A small self-supervised image encoder, trained from scratch: widths [192, 336, 576].
Rows from block 6 of a small self-supervised image encoder, named by matrix and row number. Rows with one number belong to one channel. Each number is 200 + 40 x the weight over its row's rms, rounded and kept within 0 to 999. All counts start at 0.
Before each channel's rows are labels from the 100 images, of 14976, where the channel reaches its highest value: "strongest on" is what is common among them. Only what is clearly more common there than usual is listed. The data: pictures of board games with random positions, seen at a slant.
# convs1: 3x3 conv (model.blocks.6.convs.1.weight, 80x80x3x3, each kernel summed), inputs 0-79
# convs2: expand pointwise conv (model.blocks.6.convs.2.weight, 336x80x1x1, transposed), outputs 0-167

strongest on: digit grid
convs1.57,217,196,233,204,174,188,191,221,236,192,219,152,254,205,160,231,190,288,151,154,166,197,197,256,152,287,228,256,227,207,182,144,203,242,154,186,166,163,194,242,194,189,213,201,217,273,166,151,190,225,188,117,241,127,242,170,190,210,117,277,201,194,290,134,195,187,147,148,170,179,230,200,152,230,272,195,217,232,204,153
convs2.57,158,213,220,164,269,225,219,183,228,183,265,236,132,193,234,167,215,226,199,173,212,194,183,199,164,166,200,226,165,193,169,189,189,207,145,168,264,191,139,240,166,227,101,256,149,180,182,210,223,227,168,199,215,244,189,215,207,306,253,238,227,223,164,166,234,228,283,152,189,137,184,146,194,107,170,172,163,230,158,185,133,145,204,188,282,151,234,192,189,258,265,197,138,190,218,207,170,190,167,220,223,192,143,163,179,241,261,234,279,201,167,150,177,168,142,291,201,202,197,230,202,204,175,224,252,263,173,240,178,185,144,189,190,185,290,178,147,204,267,162,200,181,276,203,230,182,206,115,182,131,123,161,214,232,201,253,254,203,104,251,231,198,200,224,214,172,179,240

strongest on: discs in an upright rack
convs1.49,174,248,290,195,140,150,199,213,213,144,255,212,214,232,197,133,249,158,195,204,165,252,208,166,235,266,214,182,249,158,191,178,191,215,134,166,196,157,151,100,131,283,177,261,183,164,154,220,248,206,188,230,229,221,212,188,284,224,174,207,226,272,143,211,188,247,203,243,227,196,234,180,177,177,252,207,217,235,149,234
convs2.49,250,139,167,200,202,234,255,237,191,148,229,189,160,201,214,148,220,318,251,195,209,181,174,199,211,224,198,268,182,217,238,177,193,176,194,131,277,223,216,184,212,229,196,153,229,245,192,209,178,172,156,206,187,226,196,259,198,144,216,250,220,198,207,171,214,223,190,205,223,190,138,223,254,171,219,139,260,218,233,163,220,171,288,217,181,225,314,170,171,238,170,134,158,292,107,179,166,179,160,226,162,209,321,200,164,167,198,208,237,206,222,226,225,234,225,173,222,231,182,123,217,138,167,217,144,218,240,220,278,133,296,210,138,152,196,260,184,146,203,204,155,248,209,149,167,229,243,196,235,174,218,128,227,203,138,297,183,186,182,141,179,279,168,220,211,233,265,195

strongest on: discs on a green board; half full
convs1.34,226,228,171,183,250,240,186,153,122,243,178,128,251,221,152,129,190,230,250,210,184,198,228,188,270,144,156,189,171,200,158,208,188,138,185,276,256,263,258,218,240,205,224,229,177,219,145,149,228,138,246,151,224,167,142,219,197,210,195,150,208,177,220,184,173,199,148,215,200,174,189,200,81,182,233,162,160,177,180,131
convs2.34,289,259,174,192,212,191,207,214,236,208,241,187,169,215,220,206,256,165,111,212,244,279,265,168,242,234,227,143,199,246,206,211,201,200,234,171,233,299,166,171,232,215,204,190,250,205,227,238,241,196,176,266,208,207,200,149,268,230,189,139,171,180,173,201,220,173,189,176,303,243,184,203,258,156,221,267,202,189,169,203,156,289,140,214,196,156,200,180,268,251,195,180,176,180,190,173,173,247,255,292,248,225,242,160,140,195,196,278,181,226,221,239,178,197,185,138,282,171,155,252,179,198,219,220,222,251,174,206,168,139,237,193,198,180,284,185,226,207,179,179,161,265,257,269,173,217,239,172,157,278,231,259,172,201,90,214,265,188,196,264,235,191,175,214,202,191,287,218

strongest on: nearly full; noughts and crosses
convs1.46,210,180,169,221,158,212,245,226,222,204,168,132,166,180,202,218,110,210,177,236,141,280,254,209,200,181,251,202,208,161,249,207,197,185,178,167,155,191,243,256,215,225,116,219,248,237,177,169,171,201,202,260,182,124,219,211,258,167,243,165,154,194,207,208,130,261,195,184,182,190,123,205,215,232,229,243,245,290,305,204
convs2.46,209,196,182,221,120,226,198,266,202,161,222,195,192,210,138,118,175,116,196,326,191,177,258,227,220,161,239,174,144,202,165,186,245,158,142,169,170,199,212,171,218,237,260,248,215,221,189,208,149,152,178,224,189,246,161,134,65,153,173,235,160,182,169,182,143,231,172,209,229,161,155,192,192,227,221,212,208,231,280,195,221,124,221,166,171,164,264,168,207,214,211,160,192,256,169,246,154,254,208,178,190,142,170,290,204,124,240,156,138,152,208,186,204,273,169,213,167,239,190,267,251,235,253,211,174,159,192,226,203,218,147,143,165,200,174,202,216,185,187,165,208,249,184,163,200,209,245,254,115,189,234,80,201,181,191,202,231,131,204,198,192,188,258,169,252,138,207,216

strongest on: digit grid; nearly full; noughts and crosses
convs1.76,180,205,243,173,197,212,229,226,134,188,157,122,161,181,172,160,133,186,211,263,147,218,202,168,149,300,225,183,183,162,259,151,168,189,165,139,128,231,230,189,245,210,165,185,208,167,159,241,114,141,245,190,196,131,189,206,156,204,180,175,147,209,184,158,175,258,136,162,215,189,237,204,265,234,165,184,167,212,198,278
convs2.76,228,221,188,225,160,234,151,245,192,186,215,190,161,224,188,237,175,220,145,249,172,206,214,160,173,249,128,245,238,184,223,148,218,193,259,181,131,190,191,165,201,159,177,198,199,215,202,225,177,154,240,223,163,149,172,232,203,199,125,200,171,223,153,210,228,271,193,229,150,236,276,249,234,211,231,192,278,229,199,144,213,159,255,208,224,101,173,224,155,220,155,136,168,183,171,244,167,139,209,200,208,229,183,206,220,146,159,208,169,131,162,177,136,206,245,227,210,195,198,217,157,214,265,215,253,192,191,172,181,191,176,242,244,199,180,179,224,176,215,197,139,196,266,251,127,177,119,195,76,297,126,211,151,174,172,171,221,142,172,171,244,170,142,167,147,186,161,173

strongest on: draughts; nearly empty
convs1.14,156,210,210,233,157,205,201,162,166,252,222,198,175,250,264,201,212,207,182,130,276,152,183,221,196,247,182,164,152,217,195,192,121,97,306,191,149,251,213,179,187,222,192,183,178,168,147,207,189,202,184,129,156,230,183,251,172,265,278,181,254,192,180,135,237,254,193,238,199,232,218,197,206,191,176,229,256,212,253,132
convs2.14,134,192,229,197,234,156,183,113,124,228,192,215,209,187,196,204,189,213,174,241,159,135,272,197,143,166,200,248,224,106,151,174,192,211,233,185,120,155,235,153,250,247,153,184,185,288,137,184,151,193,231,266,206,239,199,253,256,157,220,240,176,180,116,98,210,253,203,152,188,190,220,182,190,212,326,142,248,177,237,208,196,197,236,242,221,161,194,266,191,285,168,206,177,210,138,108,257,171,214,203,165,239,235,186,223,169,150,140,222,245,111,163,192,180,206,174,171,237,180,161,240,215,204,121,202,211,212,262,174,243,141,172,208,230,208,150,268,243,219,103,132,150,226,247,177,225,220,293,249,206,231,175,243,205,192,183,176,184,191,155,257,191,243,243,167,185,228,206

strongest on: discs on a green board; second side has more
convs1.12,153,214,219,211,202,236,226,288,191,189,183,253,215,145,141,171,203,203,169,168,192,138,286,168,253,191,150,224,192,250,93,267,172,128,216,201,204,223,214,249,232,201,167,199,190,169,177,154,177,217,267,139,202,174,115,224,281,199,217,204,226,196,189,231,145,186,203,260,195,203,156,187,207,148,200,235,257,214,251,274
convs2.12,113,144,226,176,219,191,198,235,164,254,170,214,156,239,218,212,181,193,168,179,217,168,215,232,281,197,196,188,208,246,246,144,256,126,260,178,203,198,181,125,228,182,198,188,273,176,215,134,248,254,188,193,223,162,200,169,183,169,185,263,204,266,138,176,256,195,95,177,188,165,219,110,259,145,105,217,173,194,188,126,230,222,275,118,220,233,187,209,219,237,197,175,208,254,180,199,203,195,202,240,238,124,200,205,154,188,145,157,216,251,206,221,232,185,237,245,248,237,188,192,155,231,262,179,242,164,246,218,209,109,199,242,169,227,170,162,105,188,158,161,201,214,215,221,173,223,272,277,180,169,250,168,233,182,215,206,181,142,250,202,177,167,155,209,166,185,150,179

strongest on: discs in an upright rack; nearly empty
convs1.39,163,133,208,220,214,252,186,252,243,223,154,158,133,216,225,186,166,224,283,237,216,188,175,176,211,185,245,233,207,219,220,249,187,214,84,147,193,210,165,218,215,229,189,164,273,164,144,233,123,120,228,216,240,146,220,217,202,238,217,214,176,220,169,192,257,212,148,190,266,259,223,277,195,218,200,158,168,223,194,285
convs2.39,131,159,221,145,158,331,156,162,242,190,170,196,248,199,178,206,204,196,184,151,196,133,209,154,243,201,184,280,166,198,157,184,191,168,167,201,174,163,181,199,220,239,194,206,237,275,283,289,224,188,204,205,246,247,226,220,174,124,244,175,185,153,240,281,188,265,145,267,172,219,212,173,215,172,157,134,211,268,209,221,308,157,260,212,174,172,172,212,165,234,180,160,241,203,249,268,152,207,216,226,159,196,185,184,252,168,171,206,244,194,215,199,207,161,231,223,127,173,172,207,176,220,232,216,131,231,223,180,181,189,89,257,261,209,171,244,147,156,185,183,177,182,109,222,213,157,180,204,171,229,234,188,183,191,208,214,269,247,227,129,193,182,190,187,210,216,216,150

strongest on: digit grid; stones on a line grid
convs1.74,161,121,174,193,197,191,145,146,90,143,195,250,155,214,175,200,228,162,182,238,199,218,205,212,216,228,251,136,196,217,239,131,166,135,168,185,94,160,152,225,200,212,186,168,191,176,247,251,236,151,186,249,243,196,188,199,166,159,203,175,197,252,126,204,213,190,182,202,309,221,222,181,240,153,194,195,129,216,239,177
convs2.74,187,200,186,229,228,219,264,219,157,172,152,229,254,221,190,130,174,217,229,146,150,140,176,204,223,199,225,190,205,175,218,237,185,184,223,235,157,205,261,272,152,191,204,239,190,209,187,193,240,180,196,183,176,225,162,152,206,175,170,192,200,177,164,226,220,185,267,164,242,246,137,158,157,188,200,107,280,197,119,205,259,206,195,203,167,234,216,294,211,229,173,163,202,253,238,302,226,195,267,205,93,215,176,223,137,176,231,282,184,197,239,165,213,222,257,223,257,233,196,330,247,250,152,228,271,136,197,270,225,271,227,150,250,147,188,157,217,145,194,192,240,213,188,178,242,262,180,180,217,248,146,255,143,243,236,233,242,222,189,244,189,229,179,208,227,235,217,190

strongest on: digit grid
convs1.55,171,144,134,161,158,178,146,170,170,208,157,246,218,137,93,248,199,203,174,193,301,179,219,230,214,209,279,182,130,225,157,205,224,199,159,146,206,177,204,298,235,177,185,209,198,254,208,217,146,189,184,187,178,147,170,128,169,176,168,240,189,141,264,172,135,139,208,158,241,196,195,204,213,223,173,198,197,248,220,223
convs2.55,222,224,218,189,300,213,185,234,196,186,255,151,215,170,244,187,224,213,192,230,223,237,233,245,171,236,174,171,209,220,225,218,164,219,228,194,236,172,184,259,223,196,118,212,158,92,247,150,159,181,181,191,171,221,221,197,129,192,154,231,169,202,224,209,138,180,237,168,128,225,177,149,187,240,173,108,188,166,165,116,248,163,261,189,318,165,190,226,221,128,204,191,120,184,158,169,177,200,246,171,107,241,193,199,135,181,240,195,261,201,199,192,245,166,174,207,199,159,228,202,165,123,212,114,161,242,191,160,242,193,181,206,271,271,213,234,156,266,171,213,187,181,229,148,195,171,261,169,155,134,248,172,194,186,176,238,155,230,202,170,252,153,186,215,247,225,229,254

strongest on: second side has more; draughts; stones on a line grid
convs1.2,245,271,178,217,289,186,234,187,171,257,190,261,159,267,139,198,158,147,238,179,196,214,158,182,252,219,207,220,233,221,231,261,205,175,259,249,149,230,244,282,257,255,275,223,200,168,166,221,179,232,185,124,201,219,197,179,241,217,176,199,121,144,250,177,184,226,279,181,221,185,200,228,237,235,157,214,192,257,223,198
convs2.2,260,179,150,185,219,144,227,117,113,187,273,135,147,151,156,177,245,221,181,220,170,150,215,133,198,254,184,179,268,228,192,227,240,136,229,194,125,275,219,188,207,176,235,152,253,156,241,276,186,223,224,237,270,240,205,219,229,196,193,224,200,172,180,225,171,172,220,198,187,224,275,194,191,134,91,249,204,194,201,203,227,139,267,190,172,235,260,176,225,225,148,182,245,168,180,259,193,239,245,189,193,193,254,212,214,195,187,251,230,209,275,259,221,275,235,187,154,169,195,236,188,170,234,246,156,244,211,153,221,195,251,228,166,310,198,234,175,239,249,141,158,281,265,158,208,186,195,215,208,135,220,206,117,167,178,187,182,239,139,241,171,186,210,96,153,226,235,173

strongest on: stones on a line grid; nearly empty
convs1.44,142,253,134,158,185,196,165,148,140,179,185,179,207,210,231,212,241,189,201,191,137,186,205,200,206,158,251,184,249,190,159,266,211,111,169,229,174,214,298,158,218,237,219,247,136,172,222,235,235,152,126,153,163,156,132,167,147,235,220,199,220,233,173,227,151,244,140,228,163,196,187,136,186,178,158,151,170,216,223,127
convs2.44,261,238,217,210,249,105,230,194,211,137,197,173,147,195,196,162,239,179,240,205,216,196,212,190,221,172,225,188,227,117,211,181,181,224,219,267,243,259,127,187,251,179,226,112,236,196,178,127,224,156,191,152,172,231,194,144,207,281,225,165,224,266,177,146,239,128,202,176,321,141,160,206,184,198,178,177,290,162,183,233,165,181,189,172,175,231,224,131,264,191,173,200,148,263,225,189,173,192,227,178,184,161,238,298,165,276,247,166,176,238,177,236,265,241,141,149,260,168,158,197,206,169,190,225,173,177,204,148,194,210,291,192,209,203,264,213,227,305,125,202,201,246,190,146,206,179,199,206,271,190,177,264,169,244,222,207,182,148,213,224,258,199,246,195,242,248,258,137

strongest on: discs in an upright rack; noughts and crosses
convs1.42,167,312,164,226,188,250,217,211,217,258,198,222,200,177,211,256,167,222,198,192,205,173,185,230,163,186,171,224,146,179,170,201,223,173,270,155,211,206,191,230,236,201,153,206,185,234,158,170,134,225,239,174,194,153,226,257,165,243,326,200,214,154,237,186,126,291,207,133,175,173,175,123,153,251,216,233,254,209,246,189
convs2.42,237,165,232,147,220,155,150,234,203,276,215,159,156,225,179,147,209,144,237,211,188,172,205,216,273,220,237,147,228,216,141,200,225,190,112,179,151,150,205,192,198,222,211,231,263,238,146,151,183,187,182,297,244,222,180,162,235,211,244,228,158,194,209,112,207,238,190,286,176,200,192,223,182,253,239,193,234,159,178,193,143,186,181,167,209,198,193,202,148,303,270,181,117,242,274,169,190,148,210,126,176,218,186,195,127,192,166,188,161,203,161,170,204,157,172,214,167,268,187,185,179,210,206,180,188,177,191,202,184,123,232,190,191,143,223,206,217,162,222,198,236,230,226,222,243,229,243,193,212,173,241,235,268,169,222,207,194,185,215,135,271,139,186,192,222,262,173,203

strongest on: discs on a green board; nearly empty
convs1.70,223,236,150,180,236,241,195,270,155,219,185,165,214,245,195,207,292,229,140,228,157,216,262,237,241,158,178,204,212,248,230,287,167,193,247,197,290,232,139,229,156,182,262,160,193,203,256,156,176,244,221,267,228,181,183,222,238,168,190,152,216,199,135,312,237,207,197,197,208,248,220,216,206,180,223,173,161,205,269,203
convs2.70,116,179,227,177,146,206,167,162,217,200,222,204,163,193,179,187,212,216,167,227,178,188,174,219,160,207,160,215,200,136,138,243,189,209,185,235,193,179,77,158,226,163,200,120,161,178,263,161,210,177,186,222,170,249,173,140,172,234,224,186,229,227,194,237,144,241,182,190,245,145,199,189,237,229,162,194,161,200,225,127,171,150,147,209,236,250,154,245,168,229,173,162,203,189,197,190,143,215,147,242,148,178,189,302,173,172,132,209,220,126,138,178,159,117,243,186,243,156,159,166,123,229,223,199,227,232,129,247,197,230,180,162,231,200,163,162,138,233,241,158,199,104,155,219,115,231,205,226,191,193,142,223,237,154,160,158,159,200,218,217,167,198,160,153,187,155,180,220

strongest on: stones on a line grid
convs1.32,207,188,222,176,211,204,199,254,189,169,191,182,199,195,190,143,221,168,195,227,177,92,109,231,157,191,175,250,220,165,153,171,138,243,200,214,171,182,325,172,211,237,246,188,167,174,228,155,223,231,216,225,233,169,183,209,233,228,259,221,220,229,273,248,158,179,259,240,117,189,238,189,219,152,212,266,290,183,188,146
convs2.32,233,186,192,243,207,207,199,156,187,163,172,200,207,231,251,196,304,293,224,214,202,188,162,217,235,232,214,253,189,222,222,267,154,215,172,200,195,123,167,265,148,139,176,123,198,160,208,118,231,192,252,178,171,222,243,203,223,159,146,245,204,218,226,189,197,166,243,237,228,178,176,174,224,204,179,236,256,211,185,195,236,239,164,183,176,193,157,224,239,154,208,208,176,179,140,165,173,121,167,215,188,190,187,208,267,168,158,241,169,160,190,217,175,140,145,142,259,191,200,218,182,175,163,264,129,189,222,225,185,138,194,225,213,78,227,186,177,200,219,217,182,177,213,195,174,158,249,184,190,177,208,210,131,140,215,155,227,218,193,188,251,198,122,160,228,253,228,178

strongest on: stones on a line grid; nearly full
convs1.50,156,158,223,157,200,220,183,69,175,230,187,168,189,203,197,135,180,153,99,216,193,203,188,163,196,225,218,179,145,189,216,149,249,186,193,192,231,114,195,202,209,183,142,147,126,187,211,199,201,199,229,177,121,140,214,190,156,216,246,162,241,230,198,159,150,122,150,211,171,214,234,139,177,178,111,159,228,200,234,209
convs2.50,193,159,250,188,185,138,193,195,182,164,132,173,174,225,221,212,176,125,142,207,132,205,235,186,169,179,174,301,139,180,211,199,247,250,262,163,218,229,174,116,176,166,251,151,176,224,164,240,128,168,159,168,183,254,191,181,147,236,198,186,252,157,193,174,173,219,138,222,138,208,177,261,240,180,218,247,277,149,201,91,169,326,145,173,188,161,172,224,196,239,229,172,238,195,194,143,198,208,114,212,279,181,202,181,167,187,275,199,169,242,227,115,227,256,151,203,202,163,180,191,190,247,121,155,198,235,226,146,210,187,205,193,231,165,178,211,233,225,186,254,198,199,126,270,219,210,184,237,215,214,129,261,248,237,170,176,202,172,213,134,200,124,236,211,207,179,202,218

strongest on: nearly full; noughts and crosses; digit grid
convs1.51,182,188,184,186,199,261,191,195,207,279,212,214,254,163,223,243,188,256,128,223,200,260,235,194,120,260,202,260,189,197,186,186,291,285,189,198,191,208,190,227,202,200,236,195,160,321,289,212,144,235,214,240,237,162,257,170,167,216,200,247,211,159,241,150,173,146,219,178,276,183,185,211,196,190,268,178,207,225,220,211
convs2.51,179,133,204,176,186,213,225,155,247,239,210,154,189,225,222,217,112,120,129,165,221,262,163,123,120,236,109,219,199,211,269,232,147,219,186,196,248,199,147,282,209,200,166,316,163,143,192,176,154,198,205,214,157,135,176,133,128,284,247,212,199,196,195,159,282,173,266,155,130,196,195,253,178,194,136,232,130,200,199,179,98,189,179,151,285,162,151,150,207,170,225,191,182,200,219,181,233,155,200,151,210,189,215,185,263,235,211,178,286,219,108,216,168,220,154,276,209,163,180,189,188,189,156,130,206,187,259,168,234,250,135,185,159,158,206,143,208,217,184,141,194,209,225,149,245,189,268,215,203,217,116,146,296,214,221,261,169,174,239,177,200,164,178,200,130,179,175,204

strongest on: discs on a green board; second side has more; nearly full
convs1.31,187,230,235,184,237,242,251,288,237,204,162,252,248,180,143,194,249,240,216,164,151,151,237,216,222,258,229,220,189,188,175,220,201,200,182,217,170,188,183,249,299,261,166,229,184,260,191,253,193,190,234,175,229,163,181,182,249,186,178,154,240,196,248,204,116,236,216,225,176,137,171,129,251,223,245,210,305,255,234,161
convs2.31,162,212,136,221,246,223,197,207,192,181,176,186,157,174,164,256,192,241,272,138,183,135,285,260,180,225,222,175,222,259,218,176,237,234,207,188,185,233,205,197,177,168,222,176,186,141,207,196,266,165,184,254,244,178,209,128,293,156,196,238,216,162,170,205,207,197,203,142,129,166,144,266,204,226,160,100,178,179,240,222,214,115,173,151,224,116,188,130,158,188,228,164,225,244,185,154,202,150,280,185,180,243,173,260,242,214,205,158,198,205,237,204,234,178,237,201,186,248,181,230,176,225,235,157,247,193,93,188,137,157,214,192,217,200,167,207,142,227,184,240,267,301,220,222,182,204,214,177,214,179,178,175,204,174,249,243,158,225,267,251,242,181,153,235,255,148,224,268

strongest on: discs in an upright rack
convs1.41,207,272,259,263,184,252,234,249,218,203,218,222,146,207,147,172,215,196,243,275,147,229,216,205,224,190,236,258,236,262,208,201,152,169,142,246,178,178,153,190,190,274,180,258,243,131,199,162,219,208,215,245,289,202,233,184,267,212,179,124,188,163,193,244,199,323,201,200,183,239,183,161,160,225,179,214,223,180,226,195
convs2.41,257,159,192,194,195,147,252,146,155,201,278,210,181,163,140,223,191,236,272,199,143,241,182,201,278,138,217,241,196,232,183,176,225,194,125,221,165,210,217,232,272,145,290,190,217,235,173,171,223,181,157,197,256,279,159,164,249,187,202,236,165,192,203,278,227,267,259,145,262,164,285,140,322,242,168,184,243,166,162,166,162,193,240,265,219,198,219,232,187,247,237,191,232,272,183,155,175,240,177,202,171,138,161,175,145,204,190,195,136,255,182,195,220,185,250,168,200,250,180,211,206,254,227,129,222,155,147,178,266,222,226,216,186,217,224,184,234,151,182,213,184,243,195,256,222,194,223,254,217,239,181,221,81,220,164,170,178,223,184,215,151,223,169,235,193,185,265,177

strongest on: stones on a line grid; discs in an upright rack
convs1.9,286,172,223,188,217,182,235,174,210,128,199,226,246,186,187,226,197,197,180,192,212,202,157,116,236,274,262,220,211,118,236,126,182,239,168,181,247,203,187,173,163,229,151,285,208,292,212,190,241,177,241,239,214,203,212,228,320,170,273,213,181,252,243,169,252,206,211,210,204,229,218,144,171,214,244,209,181,203,164,235
convs2.9,228,185,192,199,182,232,212,311,216,164,170,217,163,212,186,213,222,196,166,149,214,180,135,258,183,209,213,120,158,180,239,126,214,187,243,213,226,193,128,188,200,168,174,264,167,159,182,215,201,153,271,212,175,162,170,200,221,164,186,224,185,225,222,221,218,205,187,168,233,248,184,232,134,174,178,199,215,183,180,185,182,265,223,150,268,187,176,257,167,177,274,163,190,249,108,245,186,171,219,99,231,161,207,204,189,216,230,172,243,154,177,264,170,233,222,240,178,169,251,158,209,140,183,221,273,115,161,157,238,137,262,186,206,227,220,233,184,285,188,226,153,189,167,189,137,210,223,162,162,177,182,122,126,219,151,240,148,246,186,172,180,157,135,262,225,213,188,218

strongest on: stones on a line grid; nearly empty
convs1.65,217,182,256,188,207,215,194,210,234,202,230,224,188,173,237,265,128,257,230,204,243,266,152,186,255,235,234,215,205,170,187,122,259,167,148,258,206,226,241,161,187,226,163,189,187,154,239,212,136,145,209,248,168,241,229,210,282,174,271,214,225,232,228,201,142,222,206,274,113,222,149,197,280,225,261,234,218,221,245,183
convs2.65,278,197,208,270,165,138,222,225,168,184,291,164,204,151,174,244,213,196,146,169,189,171,196,242,179,140,215,202,216,138,160,185,219,200,179,306,238,150,229,176,244,138,144,144,238,196,243,147,194,169,252,191,169,125,266,194,170,209,178,206,222,170,200,243,98,198,182,189,120,206,169,216,130,288,216,190,269,152,139,198,170,169,244,180,184,200,206,249,187,195,161,225,175,214,210,201,230,197,217,188,217,186,234,267,169,142,183,193,182,211,235,214,147,263,230,233,230,212,177,170,232,151,195,266,214,182,194,138,245,183,304,224,199,185,168,193,236,187,198,222,118,231,188,166,186,258,233,229,219,215,216,219,158,197,206,189,167,240,208,229,181,179,168,253,199,178,210,213

strongest on: digit grid
convs1.11,165,143,221,134,167,170,176,216,243,148,167,175,217,219,152,231,169,221,188,184,193,215,284,266,267,272,151,256,239,249,196,141,237,191,195,134,185,206,193,202,134,155,206,216,193,267,130,166,222,220,200,145,215,201,218,145,179,160,193,213,144,180,228,206,223,169,131,129,241,231,263,228,251,209,224,209,216,218,201,104
convs2.11,154,256,173,197,236,185,134,122,152,309,205,213,229,175,213,180,157,200,194,211,159,222,190,137,251,221,172,155,170,225,159,182,212,132,153,143,243,160,218,205,202,137,221,309,196,212,211,244,267,253,236,246,223,229,267,148,217,144,265,194,225,188,139,189,198,213,238,214,137,219,214,148,137,164,255,194,216,182,191,206,150,178,144,189,265,232,190,196,96,192,200,155,219,188,266,160,257,177,240,223,243,221,179,177,236,228,173,188,204,194,172,207,269,182,163,197,177,208,141,231,186,183,179,152,192,241,168,218,185,234,140,207,189,192,262,194,255,223,278,184,189,171,125,167,198,246,141,165,218,211,217,208,250,281,202,154,213,153,147,193,273,187,196,204,145,173,201,217

strongest on: stones on a line grid
convs1.61,168,179,196,244,219,234,162,227,258,222,197,260,143,240,276,227,152,256,236,169,215,263,244,174,213,218,247,146,185,334,204,214,212,207,170,263,210,216,206,203,162,203,262,227,215,143,215,239,217,186,178,176,186,256,221,168,278,222,191,169,201,258,220,242,212,132,220,242,218,254,184,190,251,224,152,185,203,250,292,213
convs2.61,225,183,193,183,170,157,249,183,220,182,202,153,219,205,218,115,167,141,170,178,201,211,238,181,186,199,210,204,208,192,197,155,167,166,231,159,166,197,221,178,314,244,195,185,258,213,273,243,149,179,238,153,125,273,156,191,172,183,217,214,155,137,194,237,182,220,143,163,236,206,137,172,139,147,185,114,165,160,167,217,189,165,217,152,251,219,214,177,119,214,185,260,233,161,252,176,218,234,243,187,214,153,132,170,235,193,191,177,120,208,158,160,155,237,164,180,239,224,154,287,206,184,234,145,183,245,212,218,291,172,198,176,193,186,184,279,208,146,162,168,216,212,223,237,191,204,185,246,67,183,218,200,150,208,185,211,131,188,147,186,179,241,176,123,183,208,179,219

strongest on: discs on a green board; nearly empty
convs1.24,218,198,180,120,219,229,145,197,122,237,208,147,224,190,165,93,211,193,233,172,170,249,222,174,267,144,206,243,248,200,194,181,126,175,135,242,104,238,222,217,179,200,218,228,225,197,114,147,196,151,164,224,258,165,180,184,259,241,166,178,178,214,156,168,250,226,160,229,179,241,167,198,272,185,255,212,210,197,229,208
convs2.24,181,204,182,157,197,166,201,242,185,181,208,258,193,225,143,206,182,224,193,175,219,283,252,181,253,196,203,195,263,230,242,148,245,237,213,197,240,177,240,201,214,189,151,162,202,262,229,233,275,188,229,168,204,241,220,197,214,160,182,240,222,295,146,226,234,262,284,200,217,203,224,281,220,201,235,148,216,209,189,117,217,194,207,364,189,237,175,228,200,192,220,203,262,221,272,211,153,221,238,253,134,174,202,197,198,149,117,166,222,149,235,184,197,231,214,177,217,253,198,200,109,221,217,243,314,245,188,185,251,178,137,151,200,227,223,206,202,139,265,197,187,212,188,213,200,143,283,161,227,173,134,249,225,216,201,231,263,262,205,272,220,262,166,209,158,171,230,132

strongest on: discs on a green board
convs1.59,228,217,221,233,239,228,215,170,175,282,147,226,227,206,255,164,176,203,235,192,142,196,299,155,233,242,170,269,200,267,141,197,173,179,189,217,136,215,178,222,204,164,248,187,162,190,135,149,181,215,192,97,226,137,129,218,224,211,144,170,214,174,135,197,199,211,143,182,220,202,121,151,193,163,244,193,189,130,233,196
convs2.59,247,233,236,198,204,225,245,108,156,194,286,233,150,198,159,206,161,209,196,155,166,237,251,88,212,196,210,131,187,164,128,198,216,203,230,162,136,152,165,267,243,305,277,185,248,198,215,188,242,177,207,127,194,179,233,240,273,132,167,266,147,182,112,235,158,274,179,176,276,174,232,242,201,231,159,195,207,190,197,209,282,232,249,203,197,182,154,202,164,162,181,187,229,248,194,196,194,185,188,206,242,229,224,164,209,215,199,168,182,189,232,216,248,246,191,168,211,165,212,152,265,142,155,187,203,135,193,199,266,194,274,166,148,133,208,182,198,137,214,192,162,280,117,169,215,177,268,175,192,228,290,240,232,178,264,200,197,279,176,156,201,210,153,243,171,178,227,195

strongest on: discs in an upright rack; nearly empty
convs1.18,174,193,241,163,129,236,170,211,195,222,209,197,171,199,256,124,196,172,228,210,203,167,189,181,215,188,142,192,174,244,151,183,131,256,176,133,204,161,154,192,173,176,168,201,176,179,234,181,202,225,194,203,263,156,228,179,232,254,187,195,263,263,188,140,237,189,206,83,174,122,248,193,127,249,114,237,267,175,211,146
convs2.18,194,142,151,179,154,168,195,170,221,247,158,167,190,145,180,162,176,209,232,201,193,232,190,191,151,191,124,270,131,198,229,191,163,208,228,229,209,160,159,211,197,175,322,147,215,240,216,221,265,230,238,148,121,284,127,218,253,240,123,164,159,75,285,225,237,176,230,188,215,253,200,167,103,211,123,176,180,181,258,215,180,204,200,181,167,260,231,284,224,190,160,273,190,229,169,221,255,235,238,280,189,229,222,166,192,223,182,345,170,229,195,159,172,192,170,188,197,170,171,196,249,231,260,180,110,185,248,215,222,168,222,194,228,197,123,186,177,184,255,149,222,227,145,240,136,208,163,147,162,247,185,195,151,206,266,268,251,189,117,229,202,224,169,207,252,225,206,189